A small sound classifier, trained from scratch.
Model: 9.89M parameters, log mel input, norm rmsnorm, patch size [16, 8], width 320.
Training: adamw at rate 0.0018, 15200 steps, held-out accuracy 98%.
Data: trained on synthesised sound scenes: up to three everyday sounds over a background, 149.4 epochs.
Rows from block 3 of a small sound classifier, named by matrix and row number. Rows with one number belong to one neuron. Each number is 500 + 25 x the weight over its row's rms, rounded and kept within 0 to 999. All counts start at 0. Numbers have three digits each. After the name is the row's rms in percent of the matrix's.
After each neuron's rows are labels from the 100 clips, of 14848, where the neuron reaches its largest size: "top examples" is what is common among them. Only what is clearly more common there than usual is listed. The data: synthesised sound scenes: up to three everyday sounds over a background.
# gate: MLP gate (model.blocks.3.mlp.gate.weight, 848x320), inputs 0-106
# fc1: MLP up (model.blocks.3.mlp.fc1.weight, 848x320), inputs 0-106
# fc2: MLP down (model.blocks.3.mlp.fc2.weight, 320x848, transposed), outputs 0-106

gate.345 098:488481526439508507516439511524507493477508479480477488485498496510528474522489456522507499472497549466501500464493591515513572541533497530484526458484453497508465518494486456502465471504506520485509511532459494492474554523465506506495513508465531495477509516530554466454473520554489500471510479495497479504521505469545480
fc1.345 096:472556501501495456490519515506496523490525495517503518517467463485484469486527513491510493489459469520498519462506497486499523454531509461511527522478503464519479496508538511492475474558521494560517448494521543468521520498516506466488443516467526540486513515520485488520540486538501483528490524508515499492470510509507506
fc2.345 097:517509507481504518476522517507557492535533533498460515526547513504489510485475449522497493493552470527503485535472492523514472538485487540510501522478469506523446499512490457474496545525465511511573497508534480476445497464533524531488517518482514505523483509498491504461513483545499463514503517492519501477517576493459554
top examples: doorbell

gate.430 117:523496524457514482477478468522502529526471498459454479524498470491476492511493485522477515469466540546552510490512520489504486481518457479435535544447540513484496452504498531526515486535513478460497527493450537525511488512471508472505491525467503510461496491500521540522505511469499503544474489523514526502503476473500464
fc1.430 117:514486498478498531477486535475519477432513484489490497528525488491573506485525495465497480488484484504514521493477502490520513510489535503521518508504510466496480479495475478510552511464498513475512458451489514463508502555550505478490468501500456539490538473517473494515510494479536520468511508539502479537517505531521464
fc2.430 116:530497479508486502510547556503526518522491540542466497482516535517477486482486521507513549540518530521513481521477515543482484532492491539534500542535461487493520544555492480496530497500484469507517478484533460461530485525474519558510533568519503505529519498459476510501496514479527517482526508497515535484474542529504561
top examples: electric buzz

gate.150 102:464499454491467500510421463492490509470505468493527526519517498544544507455486512506508495508486436484523532488503471511506543557512537516521508513480513474520488540502483496483519520499497496513475490506559509472497516468561533524476480479536533542465480487495525487475492523537474491497502500492497451475492549478478517
fc1.150 110:500508518517482467548495466471514489490476482555517525488450545478480514514524465529514527474515502538504508486532530548474518501492521450550453515511498449494504510494514494519533536503507471488490529537463511529520477513483500503464492526502508481510492551488479489478449511447509533485499489464479503463501522475478541
fc2.150 108:497531494501495491469443476485500483503513482460499487491534450464517542507509489494492471483447484473499507538487468462479489461540496501507502451485505497525506483459485532463484534467476532457478525481510495534472484496504519477530498468508486495501484494499484503505501535499486487514476509524484511516542452509442492
top examples: typing; number of sounds: 1

gate.281 077:471547469453486517508510472538500562485515467483537466529512504557452479474475519508530511448520514471532539507469485533517504520495538518478465481468493475528467540501498526540535505484499508517497510502541533514493503463535500508535489490498531471515481523506513469525481543550517495537518510517493533511561533503456527
fc1.281 055:492498492481440483500517512520502498500519470494482457486488465492546463523503516477521459482509541515505507510520535491495459516509481501532480491494490498503525488504529508463528502474480497498481526489507485505524535469501499532525469534515507459514528540506503497532478524459517506468482483491474513481472481500476487
fc2.281 058:489502470480491486543470460526499503511565476478480507483516528499478516506507497480480454472488493510515537504489486477447521532469469487508526473494467511500496497490468500536530490543487479514530499516517477508533473540516481532520499467458514489489473519518480505478534503492544530462516477504483510469520574468488525
top examples: mooing

gate.340 105:466524482523463479506510445524481508491553486497523490477494496535498509502520501505523524531487507421466500493496531497507564521493517468520486448514494491502504517508527508477443465520521483513509484555516520524521554496442516508497523479487514543501485520499525456485454504493476495523531540491509524512533500498513523
fc1.340 101:484466536463512533531471488503487495478518503502480497518497537485521479482486492534502461457499494500556485491532504538489534541546497520484528506488536471503461498508510473561514487486524486446501523498509482478481491523530510484543488481525499526475493460510532482504469540508534520486493455520480438506490515482516454
fc2.340 105:534480506540528494499505500503500448522505487499467511537508526509512505469498464492492472511518510531478463491503505527445507500521501515494511518471515494503487523465482499492493543516483529522471485504528477480513465445520503448481477552489505492485472493525502500465480514509515523508507523518482530493484536521506513
top examples: laughter; knocking

gate.321 113:511487476512456493506520447503516485472492489519508482508451492496506452520518461543474510496470510484540505453521546497521505539482451461485565494523509484495502524512505485521492433515545462500538497475456511507530477483467520505483525528509496504489485526479548456483513455455525554499467492477480478450484503464531457
fc1.321 113:498512471552510476503470457490507479474475511480502457495510510521528496510533514553501510493545478465483514519535484490484533522467516475507513484498511528465505510487501487512494556494500495493536502488501482476504488470520503468501506487555501542536472480449488521486478505447508502513492534518479480506531522510492491
fc2.321 120:471551486502488483502563449511496509509510444512496503544479498514450483555469489540514525514475528488523495443530494487476472488514475501518510507483450449489527492511529504514482458491526471504511495496470521502514479496485463489480499512505475499497514533497503484503497518505506507532511550479508532486496477484554517
top examples: doorbell; first sound: doorbell

gate.290 085:474520452472536502541509469474525525522482516489456530516522477503481510448486525493494518535484493557482541484498477526518461474461492475486537536536406461500503518491515493498505476478507474535534467496497499461495505462492482455544487495503532476493514507482453521472497479508504482551527550488526510513451562495517549
fc1.290 080:523483492512521481449491512465494534488494482506516463510542473488548534456567511520534535544496502477452515512483528519555492489541524481506507491528511522474505482519527559490494499513513472460489492496533515484478494512501536503440497527481486513541480492496507488492451455523489471527488534542501464518517458526492452
fc2.290 080:472465468464494536539478494463481532513458507508479503467469455482566520486505503530513538540484497518471498504489534502505465478497510513456535530517515521488541523540493509533507494496471517471460506492536493479544533561506540506550495551517472465528517491479512476517450480478501482462508495481523503473493520545496517
top examples: siren; background: none; first sound: siren; meowing

gate.346 086:479525537479519509511474505515519548526508524498475482463532546505479473509543505504495510498479549515467506540478501523482526508494488537501491446488466516498474504524545482473491493483485519456498515514476503533543555491479479519470487521495491470532514520520496537487494511466494484483512492504508523501517485510469481
fc1.346 076:499485467529478515491494507460480509527551513465498490460494461524511529486497516500501537482436503489547481506525495507497486491512523474492511503506521498507504503503495517494510518521478502547470485492504505475516502507487515475551523467530534485513488466527507466487524491496468511520502519502511530495505519534495489
fc2.346 078:498522439469478539531487471498502530497486501484487525478484507472464479469468484529506511538454480536524487549511501478478474482510514575522499523504480484491549500456470500513503492514513514492510493482464491490514472530520492474513490479497494507494446495501513483467478508494487468522491487437492483493512496512446468
top examples: crickets; stream

gate.411 067:471543517493543517534504499504500524523434469549507500490468466481480480501466481533509506482509509608520525455514557482499471497507460470501508519500502508451528528488548497500502472509517485462507504483462533530487503487461496439481479511505497522487496514481492467533480520508492496485507479505493489507510453510518523
fc1.411 063:513504474497514505509500501468472473516515503470534551479489484466461548469502491475513474517476496510441470507503476488498490451567537511494504559530500506497498509484532507456463502547523516513477508488491537545480518489490489452498497540524528494520490566468489468524490483471473511456556539537520491521455483492488475
fc2.411 065:506500516492514478551503500497448478479512506498494527478476489497498508503511454506471495485543502512502488489510490505480490533479529496487504531484512518486487502544460509462472493511509495529515489472497467499486490543548523485511485475490494524477467524455481453513480469507513474430480525510491491500494550507503494
top examples: electric buzz

gate.455 120:504443481495492522506520454526477473530490512461500502500443452494526499514481488504515488522505526499508533475545515486481464482543439472459505504483526512464498537475499514525463450473518498481471541485492515529494502508460495506510542473550461461508491496517515502519484534510532516467508514484455537482468461496512473
fc1.455 124:473479547477535485511485450516459493503531500448494513543491482523497518513509489510466466456476517521471508451524502485473534478539496525503538499462517505482463480521496494498487497470514530484503544524492511542519511507484471467533493496477512475490531485540508498529493485493478470517477469532502491493501450480523480
fc2.455 125:465486470530480519502464489495512487509478505518478472515450485501518493495467514539499464498534506498507480499532508459515491477515491502464502515492481482538536510455489506585482488489488554511500485472508507464482520471503506510509535501556521518529504493469529530533462534504514452517551512480485502495502465509502479
top examples: howling; crying baby

gate.368 102:437507488474534520524476456483496487513535460466473546541522486506519535513489532468514530546497475483487523467469442506486479493469534523541477495473471457488546483509524491471520507478494522508495484511552519499473529476510475504529486463495513465506499519502472520493472502544496494527485525529485522507467521502498540
fc1.368 093:534476445516471487487493487520513446454498489488504543507486513509542501519530491518485514519544506467512528466509498505558471538504525494523513482477468453471499470518516496461515495511519480521537510489519499504504513489538497561462464515480485500472501537505498472473474528533507495494469502535498496476452496492517471
fc2.368 095:467493472494520527503515472492495464527501477474452544472531494510531513474503485444480465515479479518450514489512506467478491476494504496512496509492474488499525507481549493477529500497466505525528471498567508491494532525482478553469485525462464478546473543568525508466469461512519491459482487518460527485511486494489492
top examples: laughter

gate.204 070:507527488537459491480513498526482462505506506495495473473519494515543518463549496472502544520521541428499500506495490476525516517482511477539472432526481502532470522495476515435491506478494472537524506508503504491490481502506507518458542501473447509514458511529520536459548487522450510481484492500471491474469494491504503
fc1.204 065:478501502493509497471488524553470472525509457546482477528535532554519476512519484515484524515501499435500483499519538480449563571486502487510501445478493523499494523489485504466479496512487508497462503531522511493505533505491487489476486476476494520519492486537514516462507510523523486533458484476492489470473487486528506
fc2.204 063:491535491527460505510526489511509457516480500522531465493457570516504503507480458497515490462550511507536507521494451480490512513467519501526508483488510490448502471490491498500483526535524529509550482458498448482468506476512518443491492483512541508490461521463471462474514519471514524481516532507472498519501498534487531
top examples: creak

gate.716 107:508491542493537488503509447503448517515513509456495497547468455556481511480514499493484526493500530497496522447524493502504507527523476485537512515476535484498447495522476481506456499450505510514515521486487524528504468483478487488504512454497483474498486463489477504517543499521488488531489517490517536484498506515523560
fc1.716 106:471527517429484513546516537517508487506488439523525503500548496451448459509515508506509499474545474534515521524467523531501523511492521527492488501516486472446532517433531470459534494512495456504521473537516450475516519520520474484538491503478530492486522493552462482495477491520493508492504459482524450515521485510502506
fc2.716 106:507533552493483486530509523499502482484547508498546521473518531504494497493534462463491535500461510491554485503498468512519490516488499470520465514477544494508508509539472486461527536507505438500501509521483499531510502510502511487533466437470482497459488538508505445490554475476497509490452488526498518490470534543477502
top examples: howling; meowing; first sound: howling; first sound: meowing

gate.703 119:488492496507516521518454524503560471520436509461528486494492535479503503524496491489532526480520521480533506500481481514487461522493509521511490518498466493521507477483468478460521508485509500497498549537512478502499488504528482515446514491515470476524498541503518499479494469491516503490526446509497496497500491504502515
fc1.703 125:463525475484504542540488501533529518519488480453515469487477546503497509531451478497533507497506550482521571492479491513465515490516547483505457480502468503483505514505486511477495511470514522476513491572483526535490506563466443491471544519496535435525498533514509521507449524462508531494544479528512527491547478467500476
fc2.703 126:491520504489487529493497502491515442503506499470508500524484505505510516501468492498508519538508507491524548484483522496510520527505519511536506512495509486461542501493469470518507524473512512511500490462491538514479496508499516509478554521504515495478483488465526510513499510515460539545479550517516532479467487494511513
top examples: creak; first sound: creak; crickets

gate.122 118:446552461515513508549461490505520467527508447513504462513523545473467547484451488458493491517487514526482477493497482483457534484478527508505503490494479498528519519472503496455474524478453502550509458501524500515511530491509487477521511525492510510536492539513505538481450514526485502523492483499473488480516484522484545
fc1.122 115:510501490483542500471503526505481541518489514516466498521468525517456489522500524541530536532497492506514497488477437545507442490470479500493490560535561544482518472517488548525546468489519491462461466472504505485531474479483488501486540494533502489524496509449481529538493505497502471553539531468548504493505475498550524
fc2.122 115:488460529509478486503487492498528455472540491492525502488515462490515522525518487476514455474472482490488511525498500479510487505450481505479503491462499528511496485480482507509502525529509511498503474462504484575514474499517518530527515479494488469493494501510493506490479532509511501471516515498469532513559506530487493
top examples: number of sounds: 3; chatter

gate.79 105:472509517456536480536509484499480509519555501492479466518470457500506503502506468471529508510506520529489528519537507503499499509487476553468521541480489529479485513483510521484474497502490482467499479473501514473493505511485532550514520439511473531487499462505498515507528514499529499459508502470474526483501536493461488
fc1.79 101:533471487505518521450492528466476486502502541476493479577520534523493519485519545496480494511491485499475459497482526488498545496493527485527492485472514533487461495532488476513474509481476528528495485497501508521507514481506499460480507484481525519527502487489490540486527492547456492506489544472494470520505498447507533
fc2.79 098:437519480496486492504488488456530479470499501524515472505519482520515498529444528511504525544498514460442535512505460508541483501417526523555495500511495466475507454499499527505500523479471519513537508449482494483472502469538493520497498527518494520542486509444492528519507545516506476482475507490470470468488478488461520
top examples: doorbell; chatter

gate.18 095:512515462514478531526492447512534546510488494528500499511466514488494486484483510537471505477577519499511532515506451493539472506479496474485482517539474478561515521479453524541491480520501462535527506483529479489521474498541492541522534525530486470506476480488482521495488532529541469490485503497514499462496503558451501
fc1.18 084:527483454513529476494520517515440525528551508499483481450493508508484535480488500452504503500507486485470508497523496501508504481535466483488525501525486600520474494489522512467523480506496471494468491524516523460495515492494519522475494487490499501487452495532472522503553461530476492497500484482525490481496509474517526
fc2.18 086:502475503455520484491475470487471500504459468504513519494538502517485546483481472510538458440456492517530549470496553500499516500484488467465505474462476497491517495465507531486555498489510520507485503521507464512525494516469496471519473468487511498517482544552524470530470532472493492489534483526492525535557493475529528
top examples: siren; first sound: siren

gate.145 115:518526488525506553475498514508486547492480500516517483486494528509486476491515503484525479498496513554456479474514506490468529455541503484506460470527502532499484488544493508481504473485489489493463502539480512567497506509499476434533495461470473477515471489534496514506533485515477489449506480486491492487492516486481515
fc1.145 127:490474514483541501554520500502503511461495516459501505513480483498516552514490538467482534462505510471489560500486447546525473497457536491497542485515511512508505486478481529536528503496528522492510532464489496461488487510509518533527544507534513435511515452499466503491465516505518541526482529499526521524507484515542473
fc2.145 125:508502498470555481523476469473522493516483521496507504508473480467483502430515505482475526465489497513474528517509429520532462485458463486492548494505518530533483490473494545520495501526511490525533594466481497491479468496498494522478489547524512472502506493468437482506490486480543508476484516501511484489529470511499464
top examples: creak; first sound: creak

gate.249 101:501482464492490587506492499483547514495526514473526504480481462481489511480513542495528523488500468501516480511507473498496480468501474456488485487469543509523498490491508462509498479450498487470492496514458517524506468524506533495535496483502514436492489500465463484549520460516500495484475478486497495493476539507487489
fc1.249 087:501451498494487516502507503478483479509512489489501531461532458514491538485546511500506529487457470470520540504528508515487531524497488501508520528516520445503488520466494478481524535492522458510483524491532506521527494524452509522529481481518487509485455495506482474455484500482502540509481525512536523530504587499485536
fc2.249 091:541470515465470512517493508504483483496522488453514536463509522495486506444562487475498507478478510510522515493491526551452558544482483502531496532499495461500460500466488469479500502477482487508526531512522509535492514497473475514505498538484493467452486521547496487474483487537496516493511503532519502488521522489500475
top examples: crickets

gate.263 111:482457525467491483506488496491509486500475508480499456512524500543476457478500528490502526487499539456514492491489526534513512504521522510494526534467497490519433493527495480534507504484472469513486518522457531482494523479527478495489466515485526541497523510488542505517454502513489482544523464491503461479488506462531503
fc1.263 108:486467515481485510480477481528483484495479497496481495546518477535549509482500482478444483493495536463530519471512533493513509541543504489487541529470518485476466500520539459503488514474512507513487473482497519505505508520504491521490527508487461530463518503532514476479473528558528517527493479511479497506528443482519485
fc2.263 111:527492550553506540504536532507480495469517493504497524515499485504514517527529485505479524504534502497505503481495540504526533504570511516484526539560486483500540533506519477486474504511519509529547539522547496503527525518485499515500516524512502507479497501540522470547496501541501517523509482524530498519503476515538487
top examples: typing

gate.594 113:509480485484514540487487462488474514528490500492505501505493515476521550487467486464545503492482511493526511526498522443439475483525516488533493486459493528485514467496486467486520511483494513484452523497494517551475519517494500454482508479437467487543462528507540488516517437490501535470487479518474501499482463457438506
fc1.594 106:493479476449493510513525489519467521443541521466487512484463446498490480455514519460485494529515489504486542546491501517474494529513511552473521531553519530459519502506519492514515484520527457488514449478483475471539472516507528519497530506522500480455477481493499469504510479478535525509504514471500528502530505502477446
fc2.594 107:515486456481543522519479502500506484474515435493534494548527492505496527471494484499505479511528459502468489467514500505499511528513468486480476479474467534520462532483482507515495484551476473480487513503514542519520487527513453496468443502465459495498460525509481499462493475546545546468476456514487477462518502473532482
top examples: crickets

gate.9 099:496484530498522506511507494487512479511469536496517506499477524465517520487532533486492534491537504478505506509483503493465522532480506488527480493533466501483522554501428473525488506465447456512495542540486515509503489520521504495535528485498508540474502503476508506521473484488513494511508500487511500464456495501499503
fc1.9 115:482512494512502512525500477479485529502470509480504487551450494514505524467525490549484495462515499525519520469510514469491516537478520500482513515533518483496490491487460505505488478443543530509515492507486515493536478521449454469498494466492491521495541471511524506519490536468505473521523503504498501528472469497541490
fc2.9 115:508530468502536505482480483514498535507483494491497482515501509470545515522464515479498519491532522491501532500458453520529477532510510494504517521522514512506477511517516528517511520491473492452447462464501525429498503448510505529482502509517500528472470473481493540502485527513504513518507492519523508500476503483489505
top examples: siren; first sound: siren

gate.521 093:490508476471529537498484527536528492516520479501480477489526538490513494468495486400495495533539530479477506491463500517473520522501493498514477493485475471500512498513546465466472507484459522516489456497537521484483540486507486501481480539459516470537474532518498549500495428571522521462493459500489490485513510482466512
fc1.521 083:499497464465525497493491515481499533534490502508447504485493517485478545487486477500518509495502519462478511484504503494459498480565489503471549491511479486532464472527534484453498470483494533493468448525498502484507479522469500495517498542452522476535505476546519493500489499556462513472530476509513501506491509482507514
fc2.521 084:491478506504539505512487485528494494509463500494476503465523518509516530490495499498474492469542510529505514497494523503481531543529478497475495502464565548491439477488499499503469528509475505444464495496534505469514490487476502536537521501504513524499469483478494505494495482501462474463540534508514474486488537494523570
top examples: number of sounds: 3; mooing; first sound: mooing; fly buzzing

gate.29 105:510509448435503563542491495521504495508467478505500494526482521480453474451488541477487520471538498533517516485523497550485528540523497482493484553512540490491503524467509458499507509500503494524505517485503465429510476475479485493513475510499537490473476545489457511476510506492532525514512470492496485483484487514482504
fc1.29 105:497500526552500458476496483478513487493512508508500526506480516471539513483481476515506500516447507464529484504478470483526487484480490471506495493461490451520509478527519526536460463484521531511500477486483543545455525536500506533455529523513469547509537498439543508534447506520506469523489512525530480519510473497519492
fc2.29 100:475459517483522496495502561490483519529498532490486476485537437513493517495514520462522486536530485461478530530502571515522515532515521521503503485554495545490500489515530484469501509474485518467488514512523504487515526525476516524522494436470537503533490445529512485523524517547498485506515491478499509520515524537507565
top examples: doorbell

gate.101 110:503496524437536498514451486537527490483485493489514478523492497480513452491480497540494494490524512477532481512513490519515500511492529540482522547518494483458499508484468466517485518528477447482465528518467477475464515471531509508530537475509541530475480487477531492495480503510507486527476475493475458462459552434504432
fc1.101 112:528447482474541517515482523467522511531470514512515448506504527480498494478444496502525516500555491482513418525517493535495486489492528525493498529522479526486496491479493490539512545501458485489443509529463495467484481495522493518464497519496516507515464520461514533496464499533513539532512462461458461472491508470481472
fc2.101 115:512532477509481508516513483464486510470493484542493500509474473514461488493491518466484486505480486543487490489512541475519528470515519497502507538547494458547562470485490508506517477540511534534523513496490483459553491514504486470466435521507498507474536493527462446515482485473506499530533501498500486511500450549521482
top examples: typing

gate.373 111:493534513493480528476473497476528512516497523502509503448521482549482496530512473561530516493433526463531532543488535538540477501524496526502529501485471443558483512486485507501508519500484502512488549483506531534477520491512532530502521467543494485547519505512559476490487559474492461530519522516501515528464506525455479
fc1.373 113:473480509501509497490516499491479542497500515516512453485486472499525487523504518503506513501503485487474511524502465491512459498485464510497521477509518555484495511520482511494484495473500487493470526478480504539486472486514528497489528495529491484529472500485529536535510489509507530474420515469455493466474495478459486
fc2.373 111:519556472476532517514535507528514519540506480450451494470524548476431483472490495482514530476548561507498518542477503516477516502489488474531511514498482488482498513508512515437489520501507486511539501478536498485472505486464458494488497510464548490526481511513487530508510495503483470471505491506516516500511509471498497
top examples: electric buzz

gate.266 133:519518449511534459480499465490487495525507460546486457507482518535494516483470462498515575526489507507476483483520501498465437507478478514478504478510450520464503486514503518477552513545498478520492531484525522510483495445496499492455458503466485522563495562492481501486498450481491517490457499540462499476476493465480481
fc1.266 145:499502482491520476456479481485476519496532494533509450512460526528538528531457450510553539501504505467495492482513516505484477535491470489476507469478486538463488493555521517534512491555523522476486508485507515538466524484481509530455496468475497513564477531484517513499486490512530542472450480534452508470499486474490449
fc2.266 136:460548497519475487494510498478519488490537515471502507525488507496538469506507507472468470500483486470514510483517462476564514487478517507542492456523505514481512466479574508487514509511511481503532491501482523497484522464487514512502515472516481506471492513514470494460573524495517536541444539472482540519520516519504503
top examples: laughter; first sound: laughter

gate.52 107:490514498470514520562479485514531508478456466506529460493510527493456483504502515484508515440535527516501495481515502519485530495519530485485507519479538530519516451493505507488512508505484522479508539540503506486488519500513498458537440528465520488492458534480478487543473468469485483502515462494503471482528489502515513
fc1.52 105:477501514491512475532481496525505498503482486523509483477478555476460517499478501454492501449532512535539475487509480489460514504500504451501470492506486531484547492497524483503512510484493473512519488515490495529489497501490487455536478541429518508479463557480475496535486504513534555482471457487483526479528505482501520
fc2.52 105:505542504506520474467516513481502512488556510486468528508500492518494468506513482553494514537499500468502476502484491491525461506509488539517513532479491448545514486520465524508484480513514521551540502473519516475467515465493519530448525509498514514491496477510555479525559502531441412509438497511519475482458504466519473
top examples: crickets

gate.369 111:514490498470463530467491474483513525532449456521491445566507514544526482490481476519516500499507545474543508501508532493492484483547528494509481493484479445514515496513446476488515533440501525505501478486519514505508477511499501468457497515463470455533522509539540470505487522510507507529489477523476492512504463487454456
fc1.369 110:487513504521485466490490460477517487500501465499529495503491535488506474519501448522480483538480521478547493499528502478548486488505524483558513494487473436495512452537527490457498529514493481491500482515502541490462520490495494508470477512462481517523494507482502472500500512522484503523454504507485471490463505443483422
fc2.369 109:500557465486521531503498497496501450523486547496507567441500523502529502493486452507523507500504487504514486510462518510541489509495516503506527507543502489500488498496528471486526500489475525484521438512481508491443514485491514529528545537482520528516485522457497497486494499516450497490544523549524481511454507492501510
top examples: creak; frog croaking

gate.353 108:469512540492512454540499493532519480522512455496547453496532494455482476509501455479500471508469519505507487513493493488482472522448471471466509502436492495533487530525481527474477497506463502477482515489520503481470512511517510517509481529486459541504489526473520519534482476521481473466483452536482495472534494454465515
fc1.353 120:556459501517529515458498482521492543519482545495418503489481542536502477493495559523485505497556486535478505523508490492488505469560520486509499525540485578463502459502522519531508502496498489467492468512482477475517479497502498514459506454514525493497494459514454512488516504472527470517503506474499508495505465511519478
fc2.353 115:497507481491498476519467444500504450523544414463538448518543489507494504514540465493480482528510520487516458508530459500491468519474493495428532528442523497561488484469472520478450526519477504457486516492507506499508474489507500509538477471486503499462451479495468534492491504487496485467477455504441476500497500473496478
top examples: mooing

gate.652 105:498505493518511526532507487458518507526528520492491502523511494526522513509457472528455504514522477487521471529494513492544498552483482539518512514485482478537500528505422505518494516517479499490496524489539500456485488461507494536490471499533479517516494470491510533470518516563465490494466515501487480452439567488440541
fc1.652 103:499481518529461511512496448506545464515469478491509516537480506508545499474513506490469478466505538490536506472505494499499520553472554464545445559479515457524558501491439502520472539454492529526511488512533497497486509511479472484508476479501492518464489494496480458517465535509552476533496496511487555480518494510489528
fc2.652 104:488516473526549495516505505475495482510512506501514502506510482487528519534462489473469503504525472520474452480488502489490465474538528512547502490558491561523526476470538483497506534486470547492522495518508528461464528499530468490519452484492498494528505544472457512517517486533528521517463467493474515480505463538515526
top examples: typing

gate.584 085:458454509505506515512497490516463469507502524492509485533481500532548478468515516455455544507469511444481547468518500534469527545493513540515514477488501501507495516540466500501496524466497498506491539499507513444543473475487486536490508517506470520474468514516508467463449497499524529496473499493486526441481472459483493
fc1.584 071:525513476514501511463487536537491526531426512477482470471462533519501506459484520559504535445513505513499547513508545483500539513570505486482523497484539505498526479468484520527475496469499499494451513486484536487484529499473508501466514538491485517517483447495512549467475483505489498507499490520524500505467454509495499
fc2.584 073:516557517495500549552516482504546553533526497474482487495464499517489475492486479516500470424456540540509488487511527513478513505490506501538546513502507477514473487460531453478482532472517527494490505517511491539448495450458502418527513476496523494507509494502546487510498518456495504530551483486474462545525532483487516
top examples: typing

gate.140 106:498484498484492493504501475504487543494546539488482500477462456514517543533530525501493559504446505466511502490482475504511479510507497525511536518483496476507449496566482495502518507538492458469482523492490549518499497516487529539547510470533491490487529490476520479512485530526504515498496518480501521471469571487487496
fc1.140 098:496483504522471470445478482496505483487537515498477490507543488513530535562481510479503515521475505429488473501471513482522503487471550497508494443506497517534503455530527467506558540510489512485487484503507522532495510492509497512524505469457535513499522519504529498489468512499467526572491504510494542545514512491530487
fc2.140 101:456532492518500526472528517541497470483536484512496487516522508507525509500485516447525474544447562481496524487500469500482518526504534489562488459504520495424514459480530482461477535492511534492521491469520471467474526481502469472480513494524456493539466541520499464482507521535546523521522508525502515520500473515503516
top examples: laughter

gate.732 115:465481502438494540539507498489505484526537501495520508469489535545493525502494508462520554497478496462519498521466501485438491484502517520532466518490489447496467512540470452549550523466462485488489488512523545512509533542476451508512487479479503486544543503513557467517450467493488524545511504536520511489487505494464486
fc1.732 112:485526501479468540507480471508510550504524433507517447504480533505518480505476467509532519501481552486540499508521516484459493497499497489477461485477457474464537511497458534519480500476511543497492550534489509514463524540488480460511511494495471484540476496525543487530506544499524501480490450526477523493509474526452484
fc2.732 114:540498498542495509514505537507483431492531518481474538480503481514497516532531463529474506507493467540475504487513506470534465486499469503456563522544488512498452524475497485506476452530505491529508522480484482509499498510511531517543569498525500496478500497474509510451557506526445502488516567491494508484467507505550495
top examples: creak

gate.67 107:516493522529485477498527511503470488499514513489477514500476484535490501475518519533461552450491526461518509487506496506527477505502517496490517498510503510507449528521472542512518489512502430555505569504483523536521510515489509566511524470510489523458511502539522496476511544509480486536462534495514511463493505465513505
fc1.67 089:507514460502457524521512496522522464442480512464537463514466519512496506451506497498514497490545470515494539548504523498523517510507532515484504494510514520480479504472483497506465478504553490521532545489501504506512525517516519509485525469533517507507491496524489499441478477479488511463493505451494452516468512475517454
fc2.67 090:509509490509518478525487494455488482493521490474471456482498485506472542523491464498497544466538570487557489503499521515483480503498511488467533534465484527535461529514462502481484530522468493518529531474467511490483490506551557568487536514480498538474459519450499496504493519483452490470497485518480475465489530515503534
top examples: typing

gate.182 074:485551516524524503493472498535527456536484488493494524502475476480479484497483459514508452501508480540497500467533438491476527484503504510508486522497481469501529553483475525528459489511481529494533480497505499505490502475508491472546511496503517495490473495500494533515507542565492474502515511502513523477486497512509522
fc1.182 069:478487509551494503518471514468475500464482489491539494483469494498525489427540508489488547480481506458512510515520457529517481544477504491494458509558551502509522542463439530496468498475512509532520578486512507521476507501503485444521517499554466511531483506480523470521547503465520511495479478510515461483481469552482489
fc2.182 071:496486466533532506531523512499518497478489486495520512502472559496501521556504476535512533533547497487504500509490507507528478525503497495513523517526475482510537500459497482491566513530511488503485493526512496458528461520478479510497526501488492536519473543531511477458506466516497556545504512496502487523524519537505498
top examples: electric buzz

gate.611 115:523532494510484496479514461520522519517449500514517530507504504503506494491493504499533496506569477486474458507500550490514478454492458442486446495474488487505492519513507473528483450502496501523498497528523509510486501482514495481460520498509531479541540518514521494497463495504481446520526545522525517493513467553498528
fc1.611 124:550463452511539546467512485495472521519478506461500481526480463482523545534455491529534528483565467490474496516487522498508491520542500496501467468478517566516549509480456521483478523503487531512488504504500538567485507487491490480484512463505502477520440509520488525514504514567433493480505504503506538513501479513471493
fc2.611 120:502483490480490488470528469513481517475481478532515505520461464507516485509504469530526513526475508485527465496532513506458466469523491505467511528484506469496529497503457507500544483541539490513455517496480522516509497511529518489460545463487469528497487523551545455439478479468506504500470460472458461470473493460496441
top examples: howling; first sound: howling